config.toml
model = "multi-label image tagger"
arch = "regnet"
hidden_act = "hardswish"
stem = "single"
widths = [64, 112, 192]
num_labels = 16
init = "torch_default"
optimizer = "adamw"
beta2 = 0.999
eps = 1e-08
max_steps = 9400
lr_schedule = "wsd"
warmup_steps = 280
Rows from block 8 of a small multi-label image tagger, named by matrix and row number. Rows with one number belong to one channel. Each number is 500 + 25 x the weight over its row's rms, rounded and kept within 0 to 999. All counts start at 0. Numbers have three digits each. After the name is the row's rms in percent of the matrix's.
After each channel's rows are labels from the 100 images, of 14848, where the channel reaches its highest value: "responds to" is what is common among them. Only what is clearly more common there than usual is listed. The data: drawn branching plants. In brackets: how many of the 100.
# convs1: grouped (12 groups) 3x3 conv (model.blocks.8.convs.1.weight, 192x16x3x3, each kernel summed), inputs within the group 0-15
# convs2: expand pointwise conv (model.blocks.8.convs.2.weight, 192x192x1x1, transposed), outputs 0-191

convs1.81 190:535523509513520484514461524528514476458520526526
convs2.81 117:495453484513507491493491482502513496454507480509508475475480491486509450515537487496470489462458529528483498571485461514500504475498489516493494516487492546471532462471517466479496482518466508501483520496488528513469536488485480500483491524489479495477557578525487479469486546480515487474507502509465487494488527460528558499497486507490489502485481461507507505510492533486480520508443496507500501493489465528496480489490438489488502477549488521480502498488518495499468484509485515490529486501492436490484495481502529499490503455483498467482460477444446594487464510476513526481
responds to: two-way forks (100); narrow (98)

convs1.105 111:512493490511499498463477513501493487433490501447
convs2.105 114:490479476523509452487507502519524485466491471554503503489509479466516471592584502489496471472474517486499461541500498488480494524486532564504521506476533506528494539530518495468505504595498486467480490527474518544506510467501473506510500493491494502479517521501473490499485532497494482485516495497525496508463520504504498503456510497477476463467470501584574503482514511499509501500505498501507516505479520512515487500500491487489531494509501518530457488498512507461508499522494508503512505518504485506521482477553541492492480510479539471507514485495500517474464544499568494471
responds to: two-way forks (100); narrow (99)

convs1.134 133:476449471481514483470469504475487487478458512493
convs2.134 102:490507495484520512507484488526497497498569478518483495494481462495484500523474452479447456527517494543479491490476498486491515493551516523489544516472563511492550505503523544487474445508485487508489551510497562481442544513487498452463515499491462493456575546515497485481491510494531498467496517503512553510479489489496554472486501499513473472465488530517505483495493512484517556477488498502475517498500456509493473480483511501499501483505492496504489494484500499488452480492480457485469483533538509517510494507517508484498516508495543438484514470520519549484521519480519496484
responds to: two-way forks (79); leaning right (47)

convs1.90 113:491498513554552531499506501469512493502514540512
convs2.90 131:512548479538496486504492479503522496493481491493494479494462484551492453523533491516462475489533541549488477474489504482498512486515490477486540455475549481465495481551494524503531485499483492481486486486513489496486506523496481488485470490482488486456478485499488481529491506488484482488486473528508505484495557496490475462460486541487522479461520543514516489498512540490478487468463479558537491519479479497477468493490553495496512493518491502494491495490540535469467489504488495490488497549498522492552500488489483477468489514486548483483489489603571458479549502488528492511
responds to: spreading (83)

convs1.7 090:490455444524498529501457496497503486504529483488
convs2.7 118:487522524479530520492498502519438512510461526506520542520511465524474527502501507492512521548519472496501507483500497518476515533474493499496512498491503448536378542524529582505463513499536508499510461501524460471505523514512483504525482477495533496504461478502499488463486478508510489491516510547506466495505473461507459461497526505556509487512528537506504502505552487510493442503512486482464519476484499418477508504504530501490514495440509451535505494502494518509515502500513503505495489507464507481495514538500481534505501524496501527518483475493507503494512507520508496539
responds to: spreading (43)

convs1.18 054:473522473524518472478460477497459477533522507502
convs2.18 096:502513501514504523512510516518517499499519485496483466500498499471476496516523498499489460476524482509504502556506511495487504471552439508507515506479564472456519492500491492499496489518447491504499576492514555469503525518498494480485498478490487514476563583456502502526475535505547465466448500466432526504463499488517575467520512526478517520448512505515516486485521477506489551494466502515509497497481484491503491510512509480499492507487503558474552474508513489531486509482476476504480507513540525500519482483496494475501483477491533494479445496512497551507516501494518496517
responds to: two-way forks (99); narrow (54); leaning right (46)

convs1.3 075:508467439487487486490465463487476472501488496487
convs2.3 138:480528507444509491515475471511450498473495505530513491495504486490470527508488522466514520506531445486465478524486526513489539488506499497485543499495553489524426521541507525500453527507538495483517495526515503454500504495474529524517516469493508479454522503476496480493481414502508487512442501508513516543489457461500482500443508516506511485522507532508504477511535459472517494488489474474467506477494471459502503475478537496519472466451508433496489475480448515496503476453502520483492477522523506504505510491520450511477479549506527531508508463506509503494522505494508492514
responds to: two-way forks (96); spreading (67)

convs1.80 082:532525519460499461499492519496482462464505503537
convs2.80 102:492444538494550508483494488566472496482501488505499491499485485467484503505507498470498539517513488440493501486499465511487495495445489503496487557506424507482455489465581528469485499504545502498482454512471486524486559470491505523511510497489507490503477465490492495468482508504546497512493561505506475518490480468487470534497540470543464502539474489507503490502531506493505454496496499466479519480511499496478502488489447502500498491501498525487509497491484500537485497504477538490511487470463461484442501512515506522460493509492467540510498491460454553483458509512506490469
responds to: two-way forks (81); narrow (51); leaning left (49)

convs1.70 079:505499475483491483497533504545453480515470473467
convs2.70 105:518523490464518494549492500517459482487532499546494494515481498541492508528489510489507519494531464488501481548488510496495529501550516510495523495477567444499508483530513499511480517510537484472507531529507555485501508499495509513513497468479512501455536527472489490500492442483528463484432498489517534534473459491491523458474516541506510479495511526520513489489528450494508531467501493503485513508471459447489472495495530495514504487445511477503476472495478506472488500458502516496451457508543514500495475486531473480521467539489560524501527435521511505497535496505530476506
responds to: two-way forks (91); bare (35)

convs1.84 069:458487478512513487488494480445473489496457471499
convs2.84 152:514562490487494493545503501485472497504500466513499473501502483520461469526535499510476490491554484530487481495498519487518544516515517497498567488479560448485466493560480532492522498511507505476482495497502497500481507523496474511491458459486499501464492499503500479527501466499493481480444483519515508517465479504532490462468482523497515473463516555514517526500504482498483492477493495516496501534491497460472475501501594531530509497472488472516492477500471519486497499464489510502475474538505530501525506460506475496473455517506552489485491464534545488489592487517524518496
responds to: spreading (95)

convs1.20 128:453462502495494489506480478476447459496495487493
convs2.20 123:498557510477517521532500509508485471490527457489535530487490436499465503489470475473454479537535472518498507490503526535490566484516483490500507491479506482481466493531516530505500473501484511498481506506468500464477511493508487480475513527476471502486506482496486476510501489478511484503502502529478514549485447547504496487491517480550470472514485548503482454510551477516518500493505498483437519499501483494487473499500565498533491504461472463507491464503497505492494496447498483503447465528521546522521497579505484499509494510500509494472487412505520497503528482471495476463
responds to: spreading (93)